Weights of a small multi-label audio tagger: activation relu.
Rows from block 6 of a small multi-label audio tagger, named by matrix and row number. Rows with one number belong to one channel. Each number is 128 + 24 x the weight over its row's rms, rounded and kept within 0 to 255. All counts start at 0. After the name is the row's rms in percent of the matrix's.
Before each channel's rows are labels from the 100 clips, of 14848, where the channel reaches its highest value: "peak in band" is the frequency band that holds the peak; "top examples" is what is common among them. Only what is clearly more common there than usual is listed. The data: short pieces for a synthesised band: melody, chords, bass and drums. In brackets: how many of the 100.
# r30: branch 2 reduce pointwise conv (model.blocks.6.r3.0.weight, 52x208x1x1), inputs 0-103
# b30: branch 2 3x3 conv (model.blocks.6.b3.0.weight, 78x52x3x3, transposed, each kernel summed), outputs 0-77

peak in band: 2000 to 4000 Hz (85)
top examples: muffled (low-pass) (53)
r30.37 097 [128  82  96 128 128 128  63 104 128 128 128 128 128  86 128 128 128 128 128  80 128 128 128 179 128 171 107 128 128 128 167 128  63 128 128 128 128 128 171 128  78 128 161 128  83 128 128 128 128 146 128 156 128 128 128 128 105 128 128 112  88 176 128 128 128 128 128 193 128 128 128  91 128 128  89 128 128 128 177 128 179 128  82 128  67 128 128 128  71 128 149 128 128 128 128 128 128  81 128 128 128  66  90 128]
b30.37 100 [137 112  94 142 138 128 137 151 177 155 128 104 149 146 149 172 130 150 111 141 128 154 132 110 107 114 127 135 131 182 107 137 126 176 119 123 118 108 100 128 149 128 179 141 106 183 146  92 176 108 143 128 128 102 167 145 163 146 127 128 127 132 141 111 102 145 116 113 153 151 127 113 146 139 147  86  62 147]

peak in band: 2000 to 4000 Hz (96)
top examples: drums (100); kick (99); snare (79); closed hi-hat (48)
r30.28 095 [128 128 128  96  94 128 128 190 162  76 128 128 128 173 128 128 128 128 128 128 128 128 128 170 128 128 128 191 128 128 128 128 128 128  94 166 128 128 128 128 128 160  86 128 128 128 128 128  60 128 128 128 128 128 128 186 128  88 128 128 128 128  97 171 128 128 128 128 128 128 128  99 128 128  95 128 128  72  71 184 152 164 128 128 128 128 128  65 128 128  80 128 128  45 128 128 206 128 171 128  85 128 128 128]
b30.28 100 [122  98 121 107 131 122 128 116 145 128  97 144 104 124 118 119 151 139 149 155  57 104 145 109  99 134 128 135 140 129 125 165  92 124  80  95 134 148  97 139 120 123 135 128 138 128 130 131 138 155 132 107  93 156 142  89 148 121 139 139 101 158 117 139  97  91 159 104 130 116 212 165 132  70 114 137 109 134]

peak in band: 4000 to 8000 Hz (71)
top examples: clipping (25); text has "clipped" (25)
r30.29 109 [128 128  74  91 128 128 168 128 128 128 165 128 128 128 128 128  59 128 128 184 128 128  91 128  94 128 128 128 128 163 128  81 112 128 164 128 170 162 147  83 128 128 128 128 128 128 128 128 128 128 128 185 128 128 106 128 128 128 128 187 128 128 128 101 161 128 128  81 128 185 128 190  91 166 128 128 128 128 128 128  98 165 165  92 128  95 128  83  98 128  99 128 128 128 101  99 103 174 128  93 128 128 128 151]
b30.29 091 [109 121 128 135 105 132 126  79 130 113 163 109 110 148 122 130  95 113 150 114 142  96 111  91 142 140 111 162 103 124 128 144 148 115 122  77 140 133 153 131  52 127 160 118 103 126 156 136 101 131 121 175 156  92 140 174 133 152 131 117 123  97 127 144 102 107 168 143 140  98 109 138 154 146  70 120 103 121]

peak in band: 2000 to 4000 Hz (78)
top examples: bowed string-like (46); melody instrument: bowed string-like (46)
r30.9 094 [186  91 128 128 128 128 128  48  94 128 128 128 128 102  92 128 128 128 179 128 128 128 128 199 157 128  88 128 185 128 128 128 128 190 128  52 128 128 128 128 128 110 128 177 128 128 128 128 128 170 193 128 128 128 128 162 190 128 128 128 128 128 128  97 128 128 128  82 128 128  81 128 172 128 128 128  98 128 128  76 128 128 128 128 128 128 128  99 128 128 128  88 153 128 128 128 128 128 128 128 128 128 128  98]
b30.9 100 [112  98 116 123 115 101 173 175 122 156 128 128 140 140 134 139 153  91 128  77 122 182 128 137  87 134 153 148  93 128 155 162 115 150 114 107 126 138 130 125 151 129 127 136 142 128  89 188 104 117  74 113  96 112 105 164 162 129 128 121 128 107 103 166 116 150 104 110 143 159 103 149 133 119 106 112 135  94]

peak in band: 250 to 500 Hz (100)
top examples: marimba-like (31)
r30.0 101 [128 128 195 128 164 128 181  89 128 159 169 128 128 128  93 128 128 128 128 128 128 128 128 102  99 128 128 128 100 128 128 128  82 128 128 128 128 128 128  85 170 128 128 128  58 128 128  89 128  97 128 128 186 128  74 128 192 128 128 128 128 128 177 128 128 128 169 128 128 128 128 205 155 128 128  97 147 128  81 128 128  78 128 142 169 128 128 128 128  73 128 128 128 128 128 128 128 128 128 128  87 101 128 128]
b30.0 093 [114 110 134 115 135 135 104 155 136 128 131 128 142 139 168 118 138  87 121 139  66 150 132 100 108 133 126 128 126 139 134 124 140 108  97 101 186 120 142 129 139 159 121  77 106 120 160  88 121 123 120  71  96 109 136 122 167 118 123 145 165 106 128 130 150 192 129 109 152 133 110  80 123 159 169 150 128 125]

peak in band: 2000 to 4000 Hz (87)
top examples: kick (100); drums (100); clap (97); ride cymbal (30)
r30.42 106 [128 100 128 128 128  85 128  71 128 106 128  88 128 128  94 128 128 128 128 167 128 128 128 128 128 128 128 128 157 154 184 174 128 128 152 128  95 128 128 175 179 128 128 128 184 128 173 159  87 165 128 128 162 128  81  72  84 128 177 128 128  97  80 128 128 128  82 128 128 128 128 128 128 128  92 177 128 128 128 128 215 128 128 128 128 128 128 128 128 128 164 128 128 112 128 128 128  88 128 101 128 128 128 128]
b30.42 097 [104 179 113 111 122 115 145 110 134 121 181 145 145 107 142 123  87 165 120 155 139 111 136 127 137 111 139 142  85 121 107 145 136 113 101  99 157 162 139 172 114 135 112 144 124 124  75 147 103 138  99 162 102 116 135 114 130 129 103 132  78 108  79  98 111 137 126  96 119 126  95  71 116 105 112 160 119 134]

peak in band: 4000 to 8000 Hz (61)
top examples: closed hi-hat (54); marimba-like (29); plucked string-like (27)
r30.44 106 [ 95 128 158 128 128 155 128 199  97 128  95 128 225  76 108  92 128 128 128 128  99 161 128 128 128 128  99 144 128  85 157  77 128 128 128 128 128 128 128 128 128 128 128 108 128 128 128 128 128 128 128 128 184 128 128 128 189 128 128  91 128 128  87 128 128 182 128 128 103 128 128 128 159  72 128 128 128 128 147 128 175 128 128 163 128 128 128 163 128 128 128 128 128 186 128 128  62 128 128 128 128 128  66 128]
b30.44 099 [ 85 118 143 172 155 158 178 100 124 143 147 144 188 112 124 138 110 147 128 114 117 159 141 143  90 132 117 134  87 129 128 118  65 141 140 124 138 140  96 143  98  74 137 122 163 114 141 121 131 100 121 117 127 131 175 114 134 128 148 128 116 133 128 146 114 153 174 114 137 111  88 117  87 135 118 167 127 158]

peak in band: 250 to 500 Hz (83)
top examples: bass guitar-like (50); trumpet-like (32)
r30.2 110 [128  78 171 128 128 171 128 128 128  96 128  97 128 128 128 128 156 128  82 128 128 128 128 105 128 128 128 128 156 128 128 128 178 128 173 128 128 128 167  86 128 128  85 172 128 128 128  86 109 128 128 128 128 103 128 149 128  89 128 102 128 128 128 128 128 128 170 128 145  95 128 128 128 128  74 128 174 128 128 157 128 197  98 128 165 128 128 128 128 128 155 128 128 128 128 167 107  54  81 171 128  91 163 128]
b30.2 091 [135 148  92  92 147 129 124 125 140  84 105 151 165 142 104 111  82 127  81  95 122 145 133 128 180 112 137 128 120 148 129 130 106  97 129 134 139 160 117 102 112 190 129 179 135 123 167 139 128 164 138 109 118 150 143 103 118 103  93  96 114 149 138 133 158  90 137 161  90 136 128 118 172 114 121 110 136 144]

peak in band: 250 to 500 Hz (77)
top examples: sine tone (41)
r30.17 087 [ 85 169  86 152 252 128 128 128 128 128 128 212 102 128 164 128 128 128 128 128 128 128 128  96 128 128 128  89 128 128 128 128  55 128 128 128 128 128 128 128  79 155 128  76 128 102 128 174  64  67 128  98 128 128 128  93 128  89 128 128 128 128 128  87 128 187 128 128 128 128 128  98 171 128 128 128 128 128 128 128 128 128 128 128 128 128 128 128 128 128 191 179 128 128 167 128 128 128 128 128 128 128 128 101]
b30.17 099 [108 118 121  96 175 102 150 143 158  96 162 110 127 107 128 117  90 104 124 125 107 120 142 185 122 121 129 140 150 118  95 132 177 138 128 143 164 121 127 142 128 113  90 117 139  92 130 104  88 125 127 128 119  94  98 127 128 117  95 119 118 127 173 133 163 125 101 128 138 192 131 113 122 170 171 150 172 128]

peak in band: 2000 to 4000 Hz (94)
top examples: kick (100); drums (100); clap (67); closed hi-hat (50)
r30.35 103 [128 128  84 128  90 164 155 128 128  97 128 128 128 103 167 128 128 128 154  93 128 128 128 128 128 128 128 128  86 128 128 163 128 128 128 220 128  81 128 128 128 128 158 152 102 128  97 128 128 128 128  98 128  85 128 101 128 128 128 128 128 162  93 128 181 128 103 128 128  90 128 153 128 128 128 128 128 128 146 128  86 128 128 128 128 128 128 101 181 128 128 128 128 128 128 128 184 128 156 128 128 128 128 128]
b30.35 111 [144 152 103 140 153 146 133 128 150 134 128 131 101 142 139 166 185 146 116 117 148  54 123 110 164 118 147  95  95 118 129 153 142 123 158 128 139 145 152 132 111 133  91 167  72 121 114 130 156 166 104 142 122 114 102 147  98 102 136 139 120 120 134 104 148 126 135 137 108 125 131 160 128 137 140 106 209 128]

peak in band: 2000 to 4000 Hz (58)
top examples: closed hi-hat (49); trumpet-like (39)
r30.21 102 [128 128 128 128 128 128 128 128 128 128 128 128  97 128 128 128 128  92 128 128 128 128 128 128 128  57 128 184 128 128  88 128  90 206 128 128 128 128  71 128 128 128 128 128  93 168  71  67 128 128 128  85 128 128 128 128 128 128 128 128 128 128 128 128 128 128 128 160 128 128 128 128 128 128 171 176 128 128 160 128 128 128 128 128 128  86 128 128 128 128 128 128 128 145 128  77 163 128 157 166 128 128 158 128]
b30.21 109 [ 95 156  82 122 156 147 116 151 147 122 145 130 112 129 149 116 126 119 109 166 137  82 116 128 128 110 146 132 130 136 128 142 128 133 136 153 120  93 123 134 125  82 130 111 156 132 213 166 109 124 128 109 209 125 139 108 144 116 142  86 126 141 111 179  94 117 117 115 112 109 143 112 108  98 156 134 108 128]

peak in band: 4000 to 8000 Hz (100)
top examples: ride cymbal (100); kick (100); drums (100); snare (86)
r30.38 090 [128 128 128 178 227 128 128 128 128 128 128  78 163 128 181 128 128  81  76  75 128 128 195 100 128 102 128 128 128 128 128 152  57 128  84 128 128 128 159 128 128 128  91 128 128  63 128 128 128 128 128 128 128 128 128 128 128 128 128 128 128 128 128 102 128 128 178 172 158 153 128 128 128 128 157 128 128 128 128 128 128  90 128 128  45 128 128 128 128 104 128 128 128 128 189 173 128 161 128 128 128 128 128 128]
b30.38 099 [127 112 123 125 122 129 156 110 134 101 158  97 128 161 157 129  94  74 109 132 135 138  81 156 138 142 128 135 123 135 156 184 129 144  99 131 130 112 126  82 118 100 120 125  71 160  73 118 163  53 100 147 137 114 136 121 128 106  94 140 120 137 110 144 128 160 152 128 129 142 119 151 128 150 125  99 121 102]

peak in band: 250 to 500 Hz (80)
top examples: clipping (29); text has "clipped" (29); sine tone (25)
r30.47 089 [128  55 128 196 128 128 128 128 128 128 128 128 166 128 175 202 128 128 128 128 128 128  83 128 128 128 128  93 128 128 128 128 128 128 128  94 108 128  81 156 128 168  86 128 128  99 128 185  93 128  94 128 128 187 128 106  96 128 128  78 128 128 128 128 194 128 128 128 128 128 128 128 128 177 128 128 128 128 128 128 153 128  36 128 128 152 128 203 128 128 128 128 168 128 128 128 128 128 128 128 128 128 128 128]
b30.47 106 [110 130 115 142 115 104 113 139 147 140  83 142 135 103 117 101 155 159 121 131 150 138 143 116 115 153 149 154 160  95 164 134 158 144 102 106 159 169 151 151 124 133  83 141 144 170 135 113 160 172 158 112 175  84  86 148 156 139 115 152 139 123 110 131 141 146 175 117 106 116 147 143  83 142 166 128 135 137]

peak in band: 4000 to 8000 Hz (94)
top examples: kick (100); drums (100); closed hi-hat (72); snare (62)
r30.1 100 [128 128 128 128 128 185 128 128 128 128 128 128 128 128 128 128 128 128 128 128 128 128 109  91 128 174 128  93 128 128 114 128 128 128  84 128 143 128 181 189 128 128 128 128 128 128 111 151 111 128 150 224 128 128 128 128 153 128 128 128 128 128 128 128 128 178 128 128 128 128 128 128 128 107  56 128 128 128 128 128 128 128 128 128 128 128 152 128 128 128  62 128 160 128 128 128 128 159  88 128 128  74 128 128]
b30.1 104 [127 105 136 111 128 139 122 146 132 132 153 115 196 117 102 125 158 148 140 159 125 158 120 129 147 151 122 130  91 112 166 125 130 151 128 154  98 138 114 128 114 152 114 128 120 107 105  98  85 123 147  93 128 124 128 149  91 184 174 135 147 102 134 147  94 178  65  99 141 160  85 141 112 116 121 119 128 148]

peak in band: 250 to 500 Hz (83)
top examples: bass line (97); bass guitar-like (50); marimba-like (46)
r30.12 083 [128 128 128 128 128 128 128 128 128 128 128 128 128 128 128 128 128 128 104 168 128 128 128 128 128 173 128 128 128 128 170  75 128 128  70  63  66 128 128 226 128 128 128  70 128 128 128 128  91 128 128 155 128  98 128 128  91 128 128 128  85 165 128 128 128 128 128 128 128 105 128 128 128 128 128 128 128 128 128 128 128 128  86 188 128 128 128 128 128 128 164  77 128 128  68  95 128 128 128 195 194  86 152 128]
b30.12 097 [130 120 110  45 104 108 113 146 156 149 145 114 103 108 148 147 110 117 144 176 122 137 110 129 148 112 157 161 137 143 145 102 128 134 142 125 141 114 134 139 109 117 128 137 132 148 125 155 126 155 122 148 140 115 128 101 146 169 125 164 125 106 133 121 145 110 103 125 143 154 110 140  76  65 195 145 177 141]

peak in band: 2000 to 4000 Hz (73)
top examples: harpsichord-like (36); melody instrument: harpsichord-like (34)
r30.13 093 [128 154 163 128 128 128 128 128  58 172 195 128 128 128 128 128 128 128 128 128 128 128 128 128 128 201 176 193 128 128 128 128 128 128 128 174 162 128 128 128 128 128 128 128 128 128 128 128 152  92 150 128  93 128 128 100  94 108 128 128 171 128 179 128 128 128 164  76 128 128 128 128 128  85 128 128 128 128 128 128 128 128 181 128 128 128 208 128 128 128 128 128 128  77 128 128 128 128 128 128  90 128 128 128]
b30.13 097 [114 108 139 150  85 131 155 137 154 137 146 109  91 166 139 127  99 132 123 150 136 124 160 150 142 145 149 144 113 128 134 163 110 109 128 140 148 141  98 127 152 142 132 109 135 127 147  92 108 116 119 106 152 113  97 200 103  94 128  76 129 145 137 132 144 119 123 179 111 145  91 159  90 106  80 149 132  77]

peak in band: 2000 to 4000 Hz (66)
top examples: kick (99); drums (99); shaker (58); rimshot (41)
r30.4 101 [128  82 183 115 128 128  63  76 103 128  90 128  56 128  82 128 128 128 128 128 151 128  89 164 128 128 128 128 128 128  93 128 128  60 128 128 152 181 128  88  92 128 128 175 128 128 128 128 128 128 128 128 128 166 181 186 128 128 109 110 128 128 156 128 128 128 128 179 101 165 108 128 128 128 128 128 128 128 128 128 128 162 128 148 128 155 128  75  86 128 128 128 151 128 128 168 128 128 128 128 114 128 162 128]
b30.4 094 [188 121 128 106 132 137 128 131 135 107 121  61 104 122 128 126 136 110 103  99 139 137 145 100  71 124 146 144 180 148 137 156 127 116  51  90 110 109 135  94  96 107 141 115 130 129  99 169 110 112 128 103 101 138 109  92 125 129 121 115 155 110 138 114 133 131 103 155 119 116 144 112  99  90 120 128 104 128]

peak in band: 2000 to 4000 Hz (86)
top examples: crash cymbal (76); rimshot (53)
r30.33 105 [110 103 128 128 128  90 128 162 128 128 128 151 128 128 128 128 128 128 128 128 128 128  52 128  97 128 128  73 128 184 128 128  70 128 128 128 128  90 128 103 128 128 128 128 153 128 128 128 128 128 128 222 128 128 128 151 160 128 128 128 128 128 156 128 128 128 165 184 128 128  64 168 128 128 128 128 128 128 128 163 128  83 128 128 128 128  67 128 150 128 128 154 128 128 128 166 128 128 128 128 128 128  89 128]
b30.33 089 [126 161 108 123 145 124 140 126 116 109 138 143  66 126 161  58 115 104 166 141 171 155 145 111 146 162 122 135 133 123  90 110 128 135 128 113 123 100 122 122 106 128 133 100 111  97  95 130 143 106 188  92 145 131 135 144 134  80 121 123 150 109 170 115  89 166 142 143 171 154 109 118 143 125 137 117 135 145]

peak in band: 250 to 500 Hz (51)
top examples: open hi-hat (57); marimba-like (27)
r30.18 099 [128 128 182 128  66 100 128 128 110 152 128 161 128  69 128  98 128 128  96 128 175  84 128 128  60 128 128 128 128 128 128 128 128  89 155  87 128 128 128 128 128 213 128 105 128  87 128 128 208 128  97 128 128  94 175 128 128 128 128 128 128  90 179 195 128  83 128 170 128 128 128 128 128 128 128 151 146 128 128  89 128 128 128 128  70 154 164 128 142 128 128 128 148 128 128 128 128 128 128 128 128 128 202 128]
b30.18 105 [127 140 140 161 145 114 114 125  84 143 154 127 156 100 111 132 177 155 112 118 147 142  95  94 126 120  90  91 146 112 121  77 133 107 140 152 124 140 119 134 173 100 148 109 150 124 117  99 159 112 142 149 119 146 100 117 175  97 118 117 182 152 108 141 114 112 105 123 169 127 159  90  80 137  98 109 132 120]

peak in band: 2000 to 4000 Hz (65)
top examples: reverberation (70); text has "room" (70); text has "reverberant" (70); saw pad (48)
r30.36 095 [128 128 128 176 128 128 128 128 128 165 128 128  79 128 128 128  68 128 185 105 106 128  90 128 128 128 128 128 128 128 128 128 128 128 176 128 152 128 128 128 128 128  86 128 157 180  85 128 128 128 128 128  85 128 128 128 128 179 128 128 162 190 101 128 128 128 106 128 128 128 128 128 128 128 128 128 128 128 191 128  67  57 175 128 146 128 128 128 128 128 155  77  94 128 128 158 128 156 128 128  95 188  87 201]
b30.36 088 [125 121 187 160 109 117 149 150 116 145 131 121 156 182 103 154 145 143  71  91  84 149 104  97 139 128 107 104 126 125 117 112 128 115 150 154 131 109 129 142 117 119 131 107 169 105 111 113  89  91 154 127 148 150 139 106 162 153  70  96 146 132 152 111 143 111 152 141 101  90 129 126 114 121 136 167 128 133]

peak in band: 250 to 500 Hz (66)
top examples: bass guitar-like (60)
r30.8 097 [128  88 169 128  83 128 128 128 158 102 128 128 147 128 128 166  98 128 128 128 162 128 128 128 128 128 106 128 128 128 128  79 128  89 109  95  64 193 128 182 128 128 154 107 128 128 128 128 128  80 128 128  86 128  78 155 155 128 128 128 128  83 128 128 128 128 128 128 189 128 170 180 128 128 157 128 128 128 128 177  87 128 128  91 128 226 177 128 128 128 128 128 100 128 128 128 128 128 128  91 177  84 128 167]
b30.8 104 [112 134 105 147 136 193 134 118 140 130 119 139 128 138 136 116 153 128 151  98 127 112  92 180 110 156 161 119 140 111 115  81 135 137  77 109 135 125  99 103 128 123 175 102 112 141 116 133 156 173 142 134 145 141 180 143 125 136 100 163 148 123 123 145 150 116 143  97 156  53 124 136 132 132 144 144  97 122]

peak in band: 250 to 500 Hz (98)
top examples: mains hum (94)
r30.16 106 [128 165 128 162 128 128 128 128 128 158 128 196 128 128 128  98 128  70 128 128 128 128  87 128  82 128  96 128 169 128 128 128 128 128 128 128 185 128 128  89 181 128 177 128 128 168  89 128 128 128 128 128 128  96 128 194 128  98 128 128 128 128 128 128 128 128 128 172 142 128 128 128  84 155 128 128 128 128 128 128 153 128 128  93 128 128 128 128 128 128 128 164 158 128  91  96  98  69 180 182 128 128 111 128]
b30.16 107 [147 133 135 156 140 144 105 126 141 113 149 161 113 126 136 175 163 103 145 124 151 167 174 139 101 135 173 112 176 159 116 122 133 154 138  99 155 101 188 107 174 126 142  57 115 113 137 137 133 130 148 156 111 117 116 146 113 129 128 136 163 126 123 123 150 147 146 129 145 137 144 145 134 101 164 157 129  89]

peak in band: 250 to 500 Hz (84)
top examples: rumble (44); mains hum (29)
r30.51 107 [ 81 128 128 128 128  82 128 179  92 128 128 198 128 128 128  68 128 128 102  97 128 128 128 128 128 104 179  92 171 128 128 109 128 128 157 163  97 177 128 128 177 160 128  96 128 128  97 128  99  74 128 128 128 128 128 128 128 105 128 128 128 158 128  93 128 128  63 128  76 128 128 128 102 128 128 128 128 128 128 128 181 128 128 128 128  72 128 128 128 183  93 128 147 128 128  81 128 128 128 128 128 128  94 128]
b30.51 108 [138 145 120 157 138 103 142  95 158  91 113 120 139 118 117 116 176  87 156 150 123 137 136 174  99 128 140 114 106 119 119 153  81  92 161 111 145 140 117 113 107 105 101 165 134 128 112  55 101 112 121 111 133  96 128 121  62  96 120 140 150 126 119 101 122 142 136 103 127 156 137 125 124 147  91 129 167 126]

peak in band: 250 to 500 Hz (64)
top examples: sine tone (39)
r30.49 093 [128 128 128 128 128 128 128 128 128 128 160 128  87 128 128 110 128 128 128 175 128 146 128 128  82 128 128 173 128 128 177 128 110 128 128 128  56 128 128 128 128 128 128 128  76  84 128 185 128 128 128  80 128 193 128 128 128 128 128 128 159 128 128 128 128 175 156 128 128  84 128  92 186 128 128 128 128 128 165 128 155 128 128 128 128 185 128 128 128 128 159 175 167 128 128 128 128 128 128 128 186 128 153 128]
b30.49 103 [164 116 122 103  96 135 102 128 127 179 169 144 127 157 150 142 108  91 169 136 104  92 118 120 160 112 108 130 151 166 140  96 119 113 135 136 137 102 141 148  97 120 128 150 105 108 149  98 125 128 146 119 153 146  94 147 154 117 111 155 121 131 164 143 106 136 122  78 108 188 152 126 136  72 152  95 128 147]

peak in band: 2000 to 4000 Hz (52)
top examples: clipping (26); text has "clipped" (26)
r30.26 106 [171 128 128 128 163 128 128 128 128 128 128 128  87 128 128 128 128  96 128 128 128 128 128 128 128  86  98 128 128 128 128 152 128  57 128 128  65 128 128 174 163 128  86 148 128 167 128 128 128 128 128 128 128 128 165 153  89 128 104 128 128 128 104  96 128 128 128 128 128 128 109 128 128 128 128 128 128 128  90 128 128 128 162 128 173 128 106 128 128 128  92 165 128 219 128 128 179 128 128 128 128 128 128  90]
b30.26 104 [164 143 142 152 161 148 152 107 134 184  93 119  81 113 132  93  96 121  85 167 139 161 142 143 157 109 141 134 165 123 116  99 103 124 135 116 134 134 130 136 137 134 140 119 119 128 150 195 178 143 120 128 130 141  65 150 138  93 112  93 114 157 138 124 142 147 128 139 125  91 143 142 102 134 132 154 149 131]

peak in band: 4000 to 8000 Hz (93)
top examples: drums (100); kick (99); closed hi-hat (87); clap (44)
r30.11 098 [128 128 128 102  90 128 158 128 128 128 128 128 187 128 128 128 187  82 128 184  84 199 128 128 160 128 128 128 128 128 128  97  71 128 172 128 128 128 171 128  93 128 128 128 116 128 128 164 128 128 128 194 128 128 128 128 128 180 173 128 160 128 128 128 128 172  82 128 128 128 128 128 128 128 128 105 128 102 128 128 128 128 128 128 128 107 160 106 128 109 128  98 215 128  91 128 128 128 128 128  99 128 128 128]
b30.11 091 [127 164 105  97 128 109 131 121 107  94 146 133 153 108 130 164 134 119 128 120 113 129 109  86 124 106  86 167 166 131 113 128 134 168 157 152 128 123 105  88 130 125 104 144 110 129 151 148 116 140 149 139 107 145 108 136 146 157 185 128 150 128 212  95 110 110 179 115 136 107 128 147 121  99 131 131 130  84]

peak in band: 4000 to 8000 Hz (93)
top examples: piano-like (43)
r30.23 096 [128 128 128 128 128 128 128 128 168 128 128 128  99 128 128  79 128 128 128 148 162 210 128 128  85 128 101 128 128 128 128 159  56 168 128 112  98 128 167 128  89 101 128 184  90  76 128 128 128 128  86 128 128 128 161 177 128 149 128 166 128 128 128 128 128 103 128 103 145 128  84 128 153 128  92 171 128 128 128 128 128 128 128 128 128 128 148 128 193 128 150 128 128 128 128  76  80 159  98 128 110  84 128 128]
b30.23 091 [117 119 174 151  73 157 114 136  96 145 127 132 150 136 105  94 125 137 142 131 128 126  88  92 119 124 165 117 188 131 110 131 123 104 151 123 129 151 134  77 122 110 135 104 134 159  88 165 128  95 101 141 129 162 131 110 110 117 137 112 149 138 189 172 117 106 134 145 101 182 110 133 154 112 126 130 132 136]

peak in band: 4000 to 8000 Hz (99)
top examples: kick (100); drums (100); rimshot (80); shaker (62)
r30.14 103 [128 165  92 128 128 165 128 128  93 128 128 128 128 128 128 128 128  82  79 166 128 128 159 128 128 128 128 128 128 128 128 128 173 128 128 106 128 128 128  77 128 128 128 128 128 128 128 119 183 128 185 128 128 128 128 128  96 128 128 128 128  84 128 128 144 128 128 128 174  87 128 128 193  76 128 128 128  96 128 128 172 128  94 128 128  68 128 128 186 128 128 128 128 128 128 128 114  26 103 128 128 128 128  85]
b30.14 097 [126 129 101 126 129 133 127 130 144  97 149 121  75 128 105 130 177 115 135 133 129 106 166 168 167 139 143 120 148 104 118 115 143 176  98 181 152 120  83 124 142 128 160 133 140 100 155  82 106 132 120 122 104 124 154 145 103 124 142 116 172 164 164 132 153 132 137 115  90 115 137 108 110 154 136  75 154 150]

peak in band: 4000 to 8000 Hz (51)
top examples: string section-like (44); muffled (low-pass) (40)
r30.3 098 [128 128 106  78  83  81 128 152 128  97 152 128 165  76 128 128 104 128 128 161 192 128 128 158  72 128 128 107 128  88 182 158 128  95 153 158 128 128 128 167 128 128 128 128 128 128 128 128  84 128 168 128 128 128 128  78 128 128 128 128 128  81 128 128 128  99 128 128 128 128  58 128 128 128 128 128  81 128 128 128 128 128 128  77 128 128 128 128 128 173 128 128 128 128 128  83  90 158 110 128  61 128 128  81]
b30.3 097 [129 177 123 143 122 110 152 168 132  79 121 125 129 130  82 165 104 138  83 132 149 158 137 128 131 108 136 112 103 145 112 122 132 164 151 161 128 115 134 136 101 156 129 114 167 108 169  87 128 133 116 131 163 134 117 162 118 105 123 104 126  64  92 132 154 109 128 166 119 184 128 115 125 138 132 136 145  88]

peak in band: 250 to 500 Hz (99)
top examples: bass line (99); horn-like (43)
r30.50 118 [128 155 128  94 128 128 183 128 128 164 128 104  97 158 128 128 128  94 128 111 128  93  99 128 181 103 128 128 128  88 168 160 128 128 128  95 166 128 167 128  82 158  71 128  83 128 128 159 176 128 128 128 157 152 162 128 162  56  75 128 128 128 128 149 128  72  97 128 128 128 128 128 128 147 156 128 128 196 128 128 128 128 175 167  79 128 158 164 128 128 128  95 128 128 128 128  72 128 105 168 128 128 128  81]
b30.50 106 [156 108 126 123 139 136 153 120  93 130 117 104 164 119 118 181 119 105 110 145  83 156 119 153 133 115 140 158  91 150 114 158 120 120 127 164 135 143 138 183 152 148 132  95 128 114 149 128 145 137 141 100 203 167 146 130 159 163  81 138 142 125 115 123 157 134 131 136 171 128 110 134 128 184 127 125 125 134]

peak in band: 4000 to 8000 Hz (76)
top examples: drums (100); kick (99); open hi-hat (86); rimshot (39)
r30.39 079 [128 128 128 128 128 128 128 128 128  96 128  80 128 128 128 128 128 168 128 201 189 128 107 128 128 203 158 128 128 128 128 128 212 128 128 128 128 161 128  94 128 128 128 128 178 128 128 128 128  86 128 128 128 128 128 128 128 128 128 128 128 161 128 158 128 128 128 128  85 128 128 128 128  93  58 128  79 176  87 162 128 128 128 128  77 128 128 128 177 128 128 159  80 128 128 158 128  84 128 128 128  96 128  70]
b30.39 110 [166 151 103 130 136  92 136 150 107 120 146 116  90 145 153 110 135 110 144  93 102  86 110 148 131 128 138 147 164  95 125 125 153 156  99 123 126 136 126 146  92 143  96 157 136  78 118 142 145  84 132 157 147 130 128 141 108 130 163 122 163 135  44 160 153 148 147  99 132 122 129 129 136 111  78 125 111 121]